A small segmentation model, trained from scratch.
Model: 6.55M parameters, 48-pixel images, arch unet, norm batchnorm, activation silu, widths [96, 192, 384].
Data: trained on rendered solids tumbling over patterned floors, 195000 training examples, 12.3 epochs.
Rows from block 2, named by matrix and row number. Rows with one number belong to one attention dimension. Each number is 500 + 40 x the weight over its row's rms, rounded and kept within 0 to 999. All counts start at 0. Numbers have three digits each. After the name is the row's rms in percent of the matrix's.
# v: attention query, key and value (stacked) (model.enc.1.1.attn.qkv.weight, 576x192, the v third), inputs 128-191
# proj: attention output (model.enc.1.1.attn.proj.weight, 192x192, transposed), outputs 128-191
v.9 087:524532533505566468523496541480554496462502475468428498551418547464484532503409497548529496484422519460547527509458488456495494475448464469545531547465591615545476449456509480505552508511567484
proj.9 091:542532475468469456523543509478460532488479549454394551449531506557525482558461410513466534476470510485507517550437475512541475543566483472462491513446438513488540521474472464454566526490492493
v.10 084:522511491497522481487490535431495475496411536535468512478458536589509518480489578518495467501499530511519563497419485560566472495546557520499484497493451443531536571457461472533576473577501517
proj.10 094:478448480555512512417493539522505480639555491482514425548525491493458459516521536513529505454508482525481555479517613454400524552526526502518490493486516476558427441456486404490536498426516436
v.11 085:481509569474493459526503499587546459443521494473539530525543533551560514508484453567469499435485572512483486469516566546501484533467518465514547513499461506466507491522534520509423484525518471
proj.11 089:432484591487487577465509452439520434529502473519491462427533544511565472534543518533548454504477533503509586478520520526485546514493484522456503507472460517424484550485470480463522456465446556
v.12 089:489513491535587485548480455482570391527556543541457528494499471415464546505522519509465516521470489526534536409566526514581524524509486472512445489477505508503489514464466557525497475553514541
proj.12 096:482554470600482567589384487468523529491489490516505566402542517504445510534493440421482504485466458439545506553492426519528547417501472516568494576435498561506434499531525427568505544463488513
v.13 091:455533523509453494493578561506452440504551500516466458514416509447537499484490495508451404483479500513468498495560476529435582473563561541529535488499493548500522495467555494521487516466588557
proj.13 095:530499397529439518507409466488538565439552530506549426506522492449492561455483500495496453519432563563505494509571500556507521423489612477472456496489522477470475558494465506514469504514484517
v.14 090:457465494486459498570515578446527482515486503504419439577584476517453515481438449517550547505518587449407527601493504521445548494534509477506542519486429405507467510506543492496430550495490413
proj.14 098:573538559553464489517471527455534598446544508508521476519516492415522541554588538516548529544480520455502481488488449456587525421506499544522488475528502490554476502486528570458542585502484453
v.15 079:530527459473388527458525519546552530537467495513504569459490454550495494517403519471491518527450488542553522461589468469510468424496511469468484504539542482432455505508515505527492506510528529
proj.15 092:519418513431509500507526499491426424521471490438545491492462422542507524468462450555477429563525436548485519517475462485454548449508504502453502427494489464564528411476550489498501535495424479
v.16 086:503531460491452451490502519474514485459462531490500526563524482470508462448513471479501623506538488540466443453505537495422545439464371442501496490496505473544528488458498503480523544455473469
proj.16 097:501525507490549490439572510518520490531513560429476400451485515554517441554470554519521510502501511563506517521505472516496467506456558495497525495461485582543455478451467494450413465475469467
v.17 090:504488540426489487519443472508491498419425523467404557520462474519466472513447536466544476554514453495536527494602535502552503523464500500501502416518551515493494493457486504504459507551446485
proj.17 098:541542526544514485471509483441495507532549412529568516490570495457555537542558451493508556561478535528474517491458530451489482481474463519521549461496510506543500517511479508494524504441518469
v.18 091:530528478524496483492492505546502388523446505508544538546458516522489586437502487524464429524500448516457521450501475521484468476533531527495462607539479481538465576563493551532515494514454495
proj.18 099:511522525553468488501443492475416491517527457490533485427509481430495512443426530472422505492477484549480549535497524492504551473487426497525510458462510560490535539561552598452435488476470477
v.19 085:489494511527550509486481516534548518507488464493503529429549505485504564486560565540550482542441512507505513403557526481497576484487482465446491480451562470488542501443517519487478530536527541
proj.19 095:501468520465567470448428514457493510546457433539479538382506454497515474450430571515571536498531522436484490521480426520486516438476524516540481474494510471438480455504429541491465487473536526
v.20 087:575453448442461435497512531504451480467543466489491456386586401464435459484544565468512448513559501508507522503536505525546491506472543531510474482508466519539507503512448491439439495526482473
proj.20 094:549448503495483544543485486475500449508432446464482496511498443567516511538557619512538492513513553504513499480553504508461469501512485503505477474524481577482454419446496489473499505569516477
v.21 088:475429473521433491565476519519515488571487469535476513526468535457510446456477510500488527548472605494454504530537487496489475526509460485535486506453437537476546484505480522501549466515499523
proj.21 098:505497456473541533437531498542452548397523523598484512507509527493455516509425544475512472516571509525494420476487498470499470515530474517569583496474556460481449481504406499550470493489535519
v.22 084:520499476519547469500451452504468567508571557543521534556498514452516460511525567551520535476482561475468493495527497453408517477525510457495517524499537463474499525487525470590500502628522499
proj.22 089:497453485515536447504528501512537475547435530460479516496515518507531512527507504541571489535596538486598535457447500482522525484530465518542583523512491501464515480422471523526508504452445559
v.23 088:502597502511502489505483426471440490426409457499568563561529539427463522495565484458382423544467442493522495507414502465487476467490503491562497576510557498520547465405454490474488517528512473
proj.23 102:464535540498527519485485517602544481532562480503583477529429516529483530490449443519424527569585554428481428502495477431470517542495464491479477501551490495502527469516464493509544518489527481
v.24 081:464539542502473494514465525511509428509475479497488516540412455485467506538494507546492491516462511461498504419515501494483541507523525466495505456459462555540506467482449507430474465409537531
proj.24 084:531512440490454575484523528513548468471471491549453487525460525502493411477421493505559493490475435547452506535517561512489514517498479486463484520520488542462480457520457548467484454509478574
v.25 082:488502421470541506537467481502532512470474540504510483537516515484526489476540557507407465576547553519478479512471517567427522479566545499518519477538574566538476423468483582453571487445519512
proj.25 092:586504525484479437534462485467452588505471479446397504514473461471479478530467523457449469505474485456513531557521474535509518476486413438526440472459483492496463509468481532450501510499501494
v.26 073:513442509534547455503458531523462482473505494529531465498473499461420465488452514459443528539574562425486533536524511450464454546487541493465480423488565478498473452512561555456540465493517487
proj.26 091:509468490517543524520482488525558513456521397522480515527516458510449454492516500509508502456461502547459441545497529497513483401473493513620578532509540393543466452506470461484540529468454549
v.27 078:496512653481535531483436517516578518474452523537445522558513528523464497532456437533490463468450509537507479507488579512497451583515515509537477502516508665486502492536494545504498481520509484
proj.27 091:538522508470491521486457541504459488517541544508473492474501483491508450563460456508511503551436464525486514424442502567442509519501491519424591482526485478423471522520491503506466490469497521
v.28 079:510434430510488512545534503484465609513472540451494569458557533547506536527544511532531490458506484547488537501566546500456443560511538499470498467535507531479461530529435529486509499535543482
proj.28 091:514446514553423497510476547408447483546505620581485545582556492414510541503466503424509522476488509519492480475447422509526500467489520462417504560488479533570501500486527432494494417460589472
v.29 086:498494430527509541546522478519493479460491546494551428559530579478527506484508443482508531537482521530498507546517539478465500516527518512491535561550433411508492488531527495485513497493488526
proj.29 092:503513559522475427554496451566497472474447515527501471515486576431536578478490484559537538498534533512475476541544510443494471444449483522518502432530447492520489530525525510494400504488522457
v.30 088:502454447526435475512584473542537470536509512471459414450469532530508493508531494503440507458453514566518481494426446579471469381528485479518491522510489542498545454442470529525540519466491533
proj.30 095:547460473525448475461481457505551547487481443501501497453525550493516490502486463539506480485509497490523493495583537480519488560564526542496523428530552498540477457463463423516596457548504457
v.31 086:520444483481560475433498560451523561450471509507556527437450510446458490513470554465491569510445538541509473492497517456548562539458480461519460513450539491431502479526494458453578454481437448
proj.31 087:519406544514456444502551463475507522561464496485483517484522490448512455493466497498562440536432545520489589434488515496467492486516480450561496518544478473469539494468468523563472464487541457
v.32 089:477520480482530538573451503472469520486513488487529446598429461434515432499521442551517454577513474484522468392542468444419432484480565534476536530492542539512541482481520503485561501449567472
proj.32 098:452488477521575565510435453471528489440520471513492507486524476480595484481541447552447469461515451435592493513444463532495511497523469515555441515482501523504473529488498532573564443486531538
v.33 098:548506469544500525437549543514475561480559418494542540521477497454473486486378502543482475532459447463562541449470471512481547451437511490447457518539490566551478489492514532491488517565536514
proj.33 101:528492497465449495497511511471504518502469547535421492512488485456506507515523523463509544492520557526557543472436536486426506569415532464515529478547518496461503534504464414438487490496486515
v.34 110:585584452438476479531509478519530477481527517477520514493562531468521525534525630499510448450505485536468478525489521492492541555487570538479542530501481488464489469470476500497519479476497484
proj.34 100:459496524450462516520540529416479480474584541459561522507542457518517527534502517488496491524436497473488396463458479579458490535444547493544469490569479419518460505486488570443558490554508520
v.35 097:534504463446580518477535461515498446500547526500513593500469474488508526493458398407505524484488465494471454453509504484482487447501498515516528511512458487498555535497501470518500520455547492
proj.35 101:457482525581474533509511500478452570409480484470544489487533506432544512493453487553405503530477482491556507519450540459490485507497502525479519485552472516473546432489577480519452493443541470
v.36 112:626519536489577547489465481582487461472515510517475488535565510493495463447456587489471444574428430500509490541504531494455471467524465574487502493602536509480482537511523468499545517537514569
proj.36 111:511535480471556493431526536538421474457470448535471512529508463500457556538451521452479479557478481495527487434556486550554477444472495566460547546541489509504543439523586542495504484521507597
v.37 110:477520521475553527532523543440537537519524515532464508450403509506516515515528506548515417496470436456484511496538531469541458497461499448470495437496510487427488492475470450478569504539479521
proj.37 111:503494545481547525522554502509458447438524421489518414436472523496533479531561503461445517522480538483467528461531531530517541558537500511478517466528598506517497459480417536533490493507481560
v.38 099:541449515501486525449502581497484505526464481505541497520488545493471505524491500625522460528495522548456493529565493510528438516498558490454476469444445419493493525476489497590422453482497516
proj.38 102:521447454499502528466508413552482503463491452495546532491468470523486495535499524524485402455515544510511489479586494480545517492511546500561496481461525497542498539506510512488470474556456550
v.39 094:532462483553442521547500480534477500581486492456561533533449456490514384411477553497500569570489498514492470543498518472520483428513489543529569542515521477539528551524480433483524545518535417
proj.39 097:482538443464433481462529497554459468527476531486603521576493506452476493492459497535526432519502495553527499512518446462488494436519529499495546481494559555437471544513493509535552512466427490
v.40 097:460582545511474471505498503486511520513487506511508481558481499541534504453507542481534509446459481492499561478440456468545459584516494442494475514483457507533554434469509521501498480430461510
proj.40 108:550491523488453481480485425468443497446556527574491459523520487592526477466545434460451461416478501527491487501461490506502509501495473450502534526491467495514473539493500513496480447473542505
v.41 113:489518486539444499526561443512458455479524488492522507509492500463524524491528450483588429528586448443514526424558462509492451449569490571519550532548537515540554492421499498485561552481510489
proj.41 108:521505465543445504544468537499514408577439501530536545529498553524486499509484428443498455519498489488495451497541453488427542543515480497428505529480436525457487479459412556487476541593493533
v.42 097:542500451449510494510460519548543489603477468480537566482592436544507487552484529514455369574558499525499520426568529517517506492502513510474502496471500525502526512484532567505469455486504557
proj.42 108:486496428508485531488514489529561500544483494533450521550527481436513469527493533560425376454477576516518481456501540465504512523524429470522529497469574510468486448473551458475469465497506407
v.43 102:498561434495583515583538501531484452478532538512514492437492489513519452496543528549595482496504538508483482568534479487485550510486572454508539569497506453479465555566514511527481581478421514
proj.43 096:522459480507564521466426557585506512498474419457462492518486440486542475562476489524520467452506486503518565526461516540474527512455491500581505494511575474491538520440485446543538468508478446
v.44 102:531463526495520455438469525602480505444416522482522535541458456516488547518446364475473445528540520467452537529486526515428464577466468573486462452492455463488534467485500504507548478459442442
proj.44 095:503453511521605491479517500540477555452554477481554536480533493492497447515573489547479491532494522507545453477542516527563472509459492460518461472464493467508573521490477481470525542487530492
v.45 097:500483569586523504491481519517457512422580538493511472477480534446530502494493609471564498606553523507490473414452502482498514527474451514522462494469551500444400449531477520472506536510546480
proj.45 102:454481546457527551549465489497484548530479455573492571517477454555511538469497485480517483508632446508522526458478499533488469540402586469492620472507510419501447466481521536501491482491448427
v.46 101:460509422562534534439496518445561567512496537518458432444443515478503418487580521512553573554544568460464531430540540493514496531506529490514538484522473407499512491500553510548429469580517543
proj.46 100:548456521478521503515437553530514482543509492557470439509496535493433480518530541487453521446466514493527493551605521401500430462532507508431471480490497513513485469491488584538455566478520472
v.47 106:465545452542551502486452530449526480591464493468518552455458531528443451487555548585547490570540457558482518485479493528560529470480472521510498522466505559549463547487499500490409530505527471
proj.47 105:514501485533529500473554478498453451505377509468523546461501562460537565495470478491553530492450502537470549425480489572495520526495480456545499484497511516571505474514529451539517460505570513
v.48 104:513568513445499498538469546486500422506477508481486454472521482494450491598512529587483533528483503561448444511442487550522559460450482484498494554538509484494450472388532545461454497511579474
proj.48 104:525527460464490546500519510441531405524485542506501518546487565493580566583572534540401486519531584498478512482532479518459529523449496513503484534501487550507441461545549523582536538539536499
v.49 103:527514506536451497509486445535448547511484520487492509563488557531496518497545543536503526493515476538563480440469454500500486454512462561470568502540530440530509570518511482562477513440466462
proj.49 103:564535468575551456466522464460508506533394478511491514475491584490512482466528440481506462518443449509511495517531478509495483466502445479519553468495430465526526473495523498457468505543482500
v.50 106:508538461507476479495566448482473477521430512495575528485479446554514517543460478434505496568580450513474545425480498520569512530541525494486482476484473578505513528417503485540510534501486516
proj.50 104:530458483451478481600510536520540481512510475484582613560459452552463606540478529514480484510471538546500559480505519521423465423599466518547566432551426486495505462527443467497566572485480476
v.51 102:552487525494529520495435466505559476479462489515497533655432524475466546492481462513551455510460476472489506546435477479436445536528445486492530535522443520440468535540504532591420517587529493
proj.51 095:474542483453543518505358483519556447503480540483525468467464457440436514547507532534521488453468523416504461488519482593540427514490493410501444492546501473458452523508474526520478441483501521
v.52 110:477433498527473439543515509467485520477425463490453534469524480468521514488501439544478484432475511485494523535498496450477521483494503595536453400499450439510548502541439527545468520486436528
proj.52 108:498456453476478525480547502495479508489492535436525490377584531489528526443474449466524508496474474370492561482536501535504493470491549563540467438462510472486395479475529521506482471513495445
v.53 106:439537585522583480465507478446537527561464511528424547532429420470482495537513490507528482546443501441491528394500533501429494552522567508480537536526481444454493481511491527503484477473442503
proj.53 107:539515456434569553495503528462528487529492507514518494535528461485427507532491535582459528530489509540481502512518509549485485475568523479479487496506463479487493467514566539475511501509447469
v.54 100:459515518550430497488513444478552493506624526504486533505472605522552503510444422624566506563529436524482516467510495520576447531527480482459526556485448514500469507501576508539451482529479515
proj.54 106:504471515522434540576472466511465429508465519481540507457532444464519514504474491588513488498396501535524553535543563531542460508505532503448496544540461534457426492491513531448461463478483481
v.55 121:454470489546409506490537511464574509528505517493554469460404546552511425537556452543506523515522552545492476563579531538539502524454471505471495496511489501510409483518502485502484500568577560
proj.55 110:521483450561502568492458615586512528541468482500537409475466524552524484588511439455534505507504539497520442489493580495506492503422534478464487492509510446405537462509488504426484520574484564
v.56 110:531521620474520493486522487542527476465548522477560466448539512520505474514487501467500425521499476488512507510556470511477479531552495452532522473564498482547593535496520490520506549475532501
proj.56 113:513520500498477540435511467543501516521427573579511589454506453488416484547510537511518552464477521415523561507531470522472513536484486461587483470481439510565568529483531522514501489454583515
v.57 108:577491519510405490443485457443500440478472504490507606488431520544517537517467485521466511511486492545472458488507544456586557487505462498549470512457510538442509491471520527510521527540574536
proj.57 094:437532497451453481505515484524482498519619431457488527484584550501455521507547496503480477461475525523475496515512554496508442485508536447452524487466495541534423487526576451538448490500491497
v.58 097:492493494447407534518467526534519524448482498487497499507603507509510460514423585457524547517446499442493489488496510482542521559494484538471537481542538410424462457573491511513486558477438497
proj.58 095:508503437565472485506513467512519536481538440474501485520546463490529523473484613558511536561505509501486464532482450453540443481504532479543479469532502491527535487567538483576539442519470500
v.59 114:509507500491618483457493495538459448491450472459526503527553511495491476539467531470525451514421634464534553548410471498497498446476483481492491422500531525540526476450492477527580497448512486
proj.59 101:509536476559503490579543496570531499498507574492536493520561539476561554540541483484546515539413446478541467516603492503482544549430535512492575432512569504516426563502524543408498475503461468
v.60 103:549507458513443552466427454475523497646536500534519439525525491530598488522482514492564567445540516454501517495551510487556482488522485520525524542464485552568524470482511537464539490482497499
proj.60 104:481541538483479456509491489455475488544490553526528459496469466454498413487463481497508593507540490525518460568461407582480478472488440491471463488444492466529467523463486510525443546576552567
v.61 098:526520581501484463507434528535525565463519495528499562500512569502468593531505494501433541487471546461532476477466536481473502457454491558548435485485546464415443374508466507474467468527507494
proj.61 103:573427500560493507464549544503501471488522413494477488564525541530504457536486487534433501506522537523486491539547514507490453502468501571490485518420516427480529512462527497527597491445430541
v.62 100:500456479493498463470530489482534523564447536449481415586464451553475547422450449590550517496557499516553494518498491547454490478430489484501538573510493522473439516506507450489463509429438453
proj.62 099:423479506488517505464481476452416520494488470570556466543538465494484490486458497485445495545425537531478506570504511505548529490518445485463519490484492433485460528480502461568497491493486458
v.63 100:473472553564585531473445447570486440498480487512571492478511542508479514455548448406503597463509512478456482471509521526512514503495505461487487517460397478519499533519449497514486466453439506
proj.63 098:426552496562539470445468578442521501490432526491472463497462523540485487537490537483520493484480421460457551498474522530523498432511479416514550487543506510522500564464553487521533478504407550
v.64 087:483471572479526447480482459586444555499540495490474446467505481554508443479513453537490572467466449508559503549515480520473468507469456527501497518462493470498498498548483536451464499472537475
proj.64 094:466495470498490518529522493607548491554524560493495482531502456506465529495507467531428498471476481478546421465572490522553477446513482539473477518485461518429505575475495503579532464516563451
v.65 089:507528488514495466513535452498494466537484535524531528525453482561517518435465468416512466535500417550542478435532465479567585535579555457487475468456525467536594506422468474487575506499478484
proj.65 102:500493571509481541548510511452445494498466482434524532537513513559545464599526611533507528494505492547428549525609581535444489493478485509527505409451485489545427481498468485448536464533479498
v.66 101:509469555527415523447518484475566404529454475533561534532446540525502550501507446488483433472509458598491494465469445521534479460533523464463541510525486561456455499502522506542544515476512464
proj.66 103:524488433493505478552537508526503570429522499479476474506559512547520500524505529537493507565495537511481548458496530502490497545494499543538457507527459542504450520478450454416531471545570483
v.67 092:477511503536364492466468531471521555506589532491499587466548517502531538476508509509552533441502632508538500488541493489542484560486478512520548552471473417437514470490531488488438498444475620
proj.67 097:546471474511423519502532463468472547555567521447424479542525442441490470510526502519443508524420453518515477526546530536545609494480495484456471542521473529511503556517528462454506498537573493
v.68 080:533453426494534470465562529471464499531497581500423494464491539520475497495570466581438472509572520552546503485501531490504521472501489528496507492498552514471477450402500495580491492541551528
proj.68 096:539441436505489510477505467487466467451415468481577533487470489482434527494550445568517489527437536506529422558423470498512449485555494435480501558514496492464527465572548539516534479402563522
v.69 087:448507521474434567512485520546515484526505485466562556500475564520527501539554503622560513537508419592483457529501455535543544515498414484459487517485465513532571541458494446523517533432504520
proj.69 097:538484544484401488546475500545459591526535479442497516589477438563440521533500466545494440439544485466456508513517482501532513532532567543505510490545414491480551462471530520530492528472482461
v.70 093:571478449454472462493512421495498449439517482491521489553484487426544560493498482498471451527539494510456464421506494496557543456489449431481520528514491426506522501522551561459445530525502537
proj.70 094:494518563536469511517517554498520476486495488526542466519490458514478491571470501490531519537601522464463461450599488481532547481504538496570508560543493517469570513437506506436459499519536519
v.71 090:556517583492502455530507469518472524399525482494451538517535453486536521464437519458488523505508469541509480562395437472508476465498455473529493413529491418528536592399464529484550531462500446
proj.71 103:485498585501528535501441536494530487512539550457451510542489457534473476537501558522481517544540482550453535520526580439481448493507537510511473498534557480500452606512565424538502569581547471
v.72 089:495432448534482502485476553480426555509430479528417467498558558472492426534488538479482442521506500517449463545491489499487550509433480523501467465499553464511476496585516479549462493593440559
proj.72 096:459498502474462570447572436480460533527505547473466469450463562455516515479474451522465512380419497545473536469505479445508539463515518486512495517518540525543484474450446496520505451587530480
v.73 087:542500520502518513501506455531448477557497492492466501499526506534520520519459402466531450533496492501494511486449515464463510545470413455468461476432515521551448477455508480502497478440577555
proj.73 095:541470480493492487541523525502493505392530412458471539499515486503449510518531566476514518523591490488517492480559507549500460449481543530584514530556496517544427496483374560529496492500516521
v.74 088:536528505456415489495544478456465515491415495501538538517449476500592476527521525529501488486518532537480505505511555495520413530459499488516443469464467535488448472508462516482564465490574473
proj.74 094:453517435480484518559423410491483577440528477518526511511460478483502538519471487490545487505472545502449559546519444496417488439416583533521489475522446531564541460520495508519503510476464560
v.75 090:530461516522505507485493500571420429485537489539478490431543511563534492493500472500599529514504497476470496522496500500514597532474511467565463458471426432386540561567433502544457495459498496
proj.75 089:550511492505544509458520461459466428463480532531531499525525535498492528470513500560484515503545528532462490427467533527507581546544531447488512448415481565398481508480440476497522485487525500
v.76 089:460562520474492465439501446437520515442610547522397435425509462518497495504440519537532513493408478511450536556438508485495463420463529482488533542547511544586494564528520461505531540445506525
proj.76 101:450493612533469550455513484540529605517526479475433495510546461503538491494485496501508451462561491498543503555497511492511488520526488503548526421499638507510515513471501482568464561476386485
v.77 088:489496549531489466553494551517518569494502526510446490439519457413476469529448517484474576482488545408458534481488491494508543551501460485507509494484512567537515498492463450436502508429493471
proj.77 096:463443524486441485479547477435463512540471464471506502478468504484564414546537544393543555532502433536423509497439499523489502546508484505482512471525552498496535494509553473535594522495477473
v.78 094:449514455534367551481474504547493450532450480481603508484423510545473457460495435462513472465514433520425528557562564517466454494500493521548515483478511421438530502475491496586475537515514454
proj.78 101:498501491494501512526513464588517542542474538544589562455459503499500513530532490495487488532408457535494509489535435518536504516492487438543497494481537532459492448534491532491540571425491458
v.79 088:484581492514537521482454576464474514485471519497493488489493507467521439437586511523593508452501425529527480563493507434418535551518514486532513512519476556533575512495480531505461485485548573
proj.79 099:475486529606495566496550449469562509455554517505521605497484491477522481519522454443448540389584439481499506539551474465523535456479467471541492532501510482456476512456439513474598457539452521
v.80 096:451496410515630508477495520448502490504430529513504458515536474462540530546470494499517442503472578505485560481594463476469467516482549469482503462523527420481452522558473520485391513467461539
proj.80 114:524545539496541537467527447507562459475502548545501530523520542597488443441406551591439545525487455531550539530494464558469536478472519548453536529470509545521500509547535567565543488404430496
v.81 091:522433484531483502547532535495498446501465566485554604512491525559504532502448507529447514492528526475509502570450499448574491414624497549479548498497501496524489537482503447539518556521513488
proj.81 097:559475487474474510449508534535468436469472511534486563536525503520552521518515506478545484521468523502528549480435496474562488545539487469469533504469481520471531433573495537555438542448509549
v.82 096:492506530517449523484506436522398500506475496549430514471427521465565500522539455490594471532510465587493458469483531481540422498583478484495508531487480559449517526518476541479519496519521505
proj.82 098:434449472553478522532441486506420499486520490456415507493431530469494533536465460525523541488486452506497530456483531495504490532526540585520486495581475442455533574531458417450515486506540527
v.83 088:438472453536582550476564437503464510543483485523484511479493511411459510465568421438557451461471385493529486551447510464533515460475519486516462558498475499467448521445503516486543469461563520
proj.83 102:455471505470533425553560595528496488519477505527474498552460447485518465449514448572474466534545499464494597474419497552518462522444567500475460464534536532529472488566461510499509480445557476
v.84 085:509502521526536506502508428500438462574482507512471427502461539484561487476502611546459515559499436579437475481455528550484466498527493504510446540491541528517497490405582423505470451538502551
proj.84 095:470458521476491534465581473486491518479518502454561486483546545529510470538563441519581512546577541586506457434535514499503441481496505458544498513514464546481500495468472529547495476409458456
v.85 085:544508560471499526602495386371456503551493510545556435517527491485524462532465553531512472452475594514425515488515505502516465451507509517490515525517533492512519485455469437451444524570460502
proj.85 095:437424549457542453448489452452510434551476541453469505480587601473510547446477533464496526491517552478570506535503488492529421516528520467438513525515487447528516550519506504428447465432542423
v.86 087:495495509534511466463434490469445529451486475502469520560509417467487589506478439470520432505490511502425521403503557524435507478515484397501515538478412546432512470501490547549521420518476548
proj.86 093:464514464471483489603574531445442495435507533501553514470435520419486526550485439470540435542538463457465467515490539490504528526534436512567447526478551450461489493536561467431491478475427511
v.87 089:508575489551491482477500525469444508548477449526502429492462541529426578480515533504521505511518451432543529521561493546542520538467494485484515533516517539528503552490532485541462547454477509
proj.87 099:526533472504465498531550437545481543513472449505520616496471460545519427486488494554530534461513543488530516504551463505493544454538532450493534519397471492499500547514392518523454496480516491
v.88 091:488544468491544476513518464528575524575497494492550560488489509524550550479527495449431447485509518519437490510458471461500531519563446487507509481523564486460496524525492464547557493484458493
proj.88 104:460433615491535463436490590440521445468474581425521527506528510532513489437441510515520467506512502474532511532509450510534461496491488540493491534523535497519490510521476451516541543525510529
v.89 087:507485568452467565493509512459496502487488506490469552470427516503484524580543543482393485502522502534465462496488492460479469482456517480492520459502499568553422561551517450458501509527457548
proj.89 096:542525530539507463463498442518487474466510449471441443483553538509467473554596504514527477468490477463482578453423377433497516506505519549490548456503429447464516465490460551539489546488500445
v.90 088:474472575421514573488515475417495458495477524542496395459477448440457470517499516442488490446513407500517443564482487509455513427535558431514517497522502540546453516506529501535523483489489558
proj.90 096:568476573493499554527514469574526503458533446501573511453493526497462448511447481485474503466518497589546494444479485433508465428570586544572514523458509457516452451544527570432575515488539556
v.91 084:495505461455451457549486464548526528438497504512532546522435484497463472469486487536524487517473433493540420425487484545516510508444458499514504538516499491494532538552520470481525540407430485
proj.91 101:499516549512445564519476515517445545513482529507503468491522558544537450478556507439513484493522568456477469500488473494425511562500540555478443539427563490544401457526515481451510579470536569
v.92 100:510504532560522455496458446481479505519466530485571473506527476473441455469509557568536528509508529483505549569580462558458536502434573529524557462580523470488549477556481551463470509500435520
proj.92 101:510561475505505502551516513467494524506484462498529559518505510487498418477326528484519505474529479518563499498532540534539533526510528498455539493424509531527469485494538588469517441446464464
v.93 085:447522479479476470446521414497517432488504532543503503488473487464513579503533469554476542586476522497460500570509485523463543563557502426473511549506524474554513532505538525484490527424544525
proj.93 094:520520442499508389421531540488506507480496487468512484457528492543521526471550486487534499491490537463553562540426530459489479490519545513448493459469527483491502505425502426510479480536425499
v.94 095:527441528500410481556487561446577582532544470509499466460492467562522485508544488515579522546420546495506517477514535490567454544489577472521464493489511475522462578464527515494500525546497463
proj.94 100:470534571503510453507505472538490468510553504418510448533597451491543516457576458476493437564510507482497519502481546485553516488525527527544477545523425482469491452522445489447521428545421442
v.95 094:517446429442485499483524484480510456472516522537536425489543478452491402507532443491539519498520471466476461521563520494436488473473467515510504536518473399462549474464459488495520470536501482
proj.95 100:518505535488564481543457412454481515478499459496542553545499538470569529454483500485528403526515420491518523476521512524545468499492489420520472492495512459536517548503492456502547482504610510
v.96 118:507473466485551460453537435486478485503447492451522513462470542527492526423516488476479395538481537548497492543477485530506536499466469553515472502499535469529514491495513495467467480442464515
proj.96 093:545455470523486496494603505486447443504441458500519503488541528490505504519483510493550485539525536556475573520585408584512487475488505527492577548523459444545510531425479507484483567490473495
v.97 107:448482536533453519500437567578501531475424463528475572495491461476495537571478515477565520521576583456521458516506521512535548502516511529516511491512426454533507467448487480509547468507516511
proj.97 099:460548477544462508513519485531452528492479513574503503441456445509461471443514479495479467525517541492506487445463598537513515530535456555514558540489479455513539533502485428474520445477467486
v.98 110:478476425467508508484505501583542491512504509485541447506523517497518503391506551553463511527505550524436476453479456466527479580502490461502481512456512482489524507447526485524450536479458481
proj.98 095:506541463518531464472533469565521555473561477539547552477494470486510459463446485538457492413491441591468523414476569410511447538486580594515512479517510510454531540457440501473528501456559459
v.99 106:493517529546506499523472480524500491568515556524498412538476452531577513434503467504480488596554516446525521455507478498464496437539466493488495543490468519522506508578507490558520477503452519
proj.99 100:444465544561525428450509490440437465476538486509470490506449470499506524477521524546519501377523493473481484483495521464526631506458595555500521568510402509521534480505481518511593512534460465
v.100 105:489474449456534488517532467454498540425425478461509518574498558519501513462518419522474506563571465540543477414466417472507545527491477458538458449442509457522485502412487485427431472479460472
proj.100 091:547506427537485546515522434508475534492530498446492465484480504491547541504544454528531443469547488483427535490556465514552485563499501528485426522466574476539504573472598476498474482464566477
v.101 103:540504576459486524477442462501524505536541474537466471467459456491506513469510479497526463381461528457420547533559437471473495489518506495496509535527434427538532551436498554505493500513508537
proj.101 096:492601492445552551506507521555505484479472453479540517467548483443457524493521501473586504466391509479495558485542507536502444491424452432466564484463498494508472481452524601538525417480486467
v.102 100:505480477498492479540507516447450532563486493491456516436492513477508617489566522535479412458503537477461544520540520483512459466492539513465537480543476506554502553491453547541479514518467527
proj.102 099:484541510507458604466536604473503509485543490515485519449568483536484494511514460476488568520519530503538547514529420479498479522496492507565468527513515487494475510435518503590497417441558495
v.103 124:481550527492479524482477509453483508569510533475521565451502493517550427520505468550586566505434571512549469507492475506485509456449482494492539541525540473494475485497482456520549507468547514
proj.103 104:456486497469533503471545469508514513530519466486483490496479539474521549536564582504560483513548501463559498510509484546520548429515482553516500511455481541466463412499470504539479454503484537
v.104 112:471463570524552539438500457516512466520514526480510463549525510508515585511480484543601523480472516563437501570529581534452531512546487509500478512495481451491440412493496503481433457557543491
proj.104 100:498459485550477525436468457474490493473560545528453478505443510508475437517364530528551487512505510486456470545468540433538499543508424447531535488495421533463468592480600453437442518487563454
v.105 108:582437527476450486506521492489484538518507529509440488423521604556511564508485457550522485449446489556470515514466499500490519535462500486546512532520533594463464463531466476494510518576477515
proj.105 099:570521511467422557471509439432559519487517502548478490494549507540438491501445460555547450511550470536480477568473506536506444457436471470491504444406493479528467548539521461504598417476486508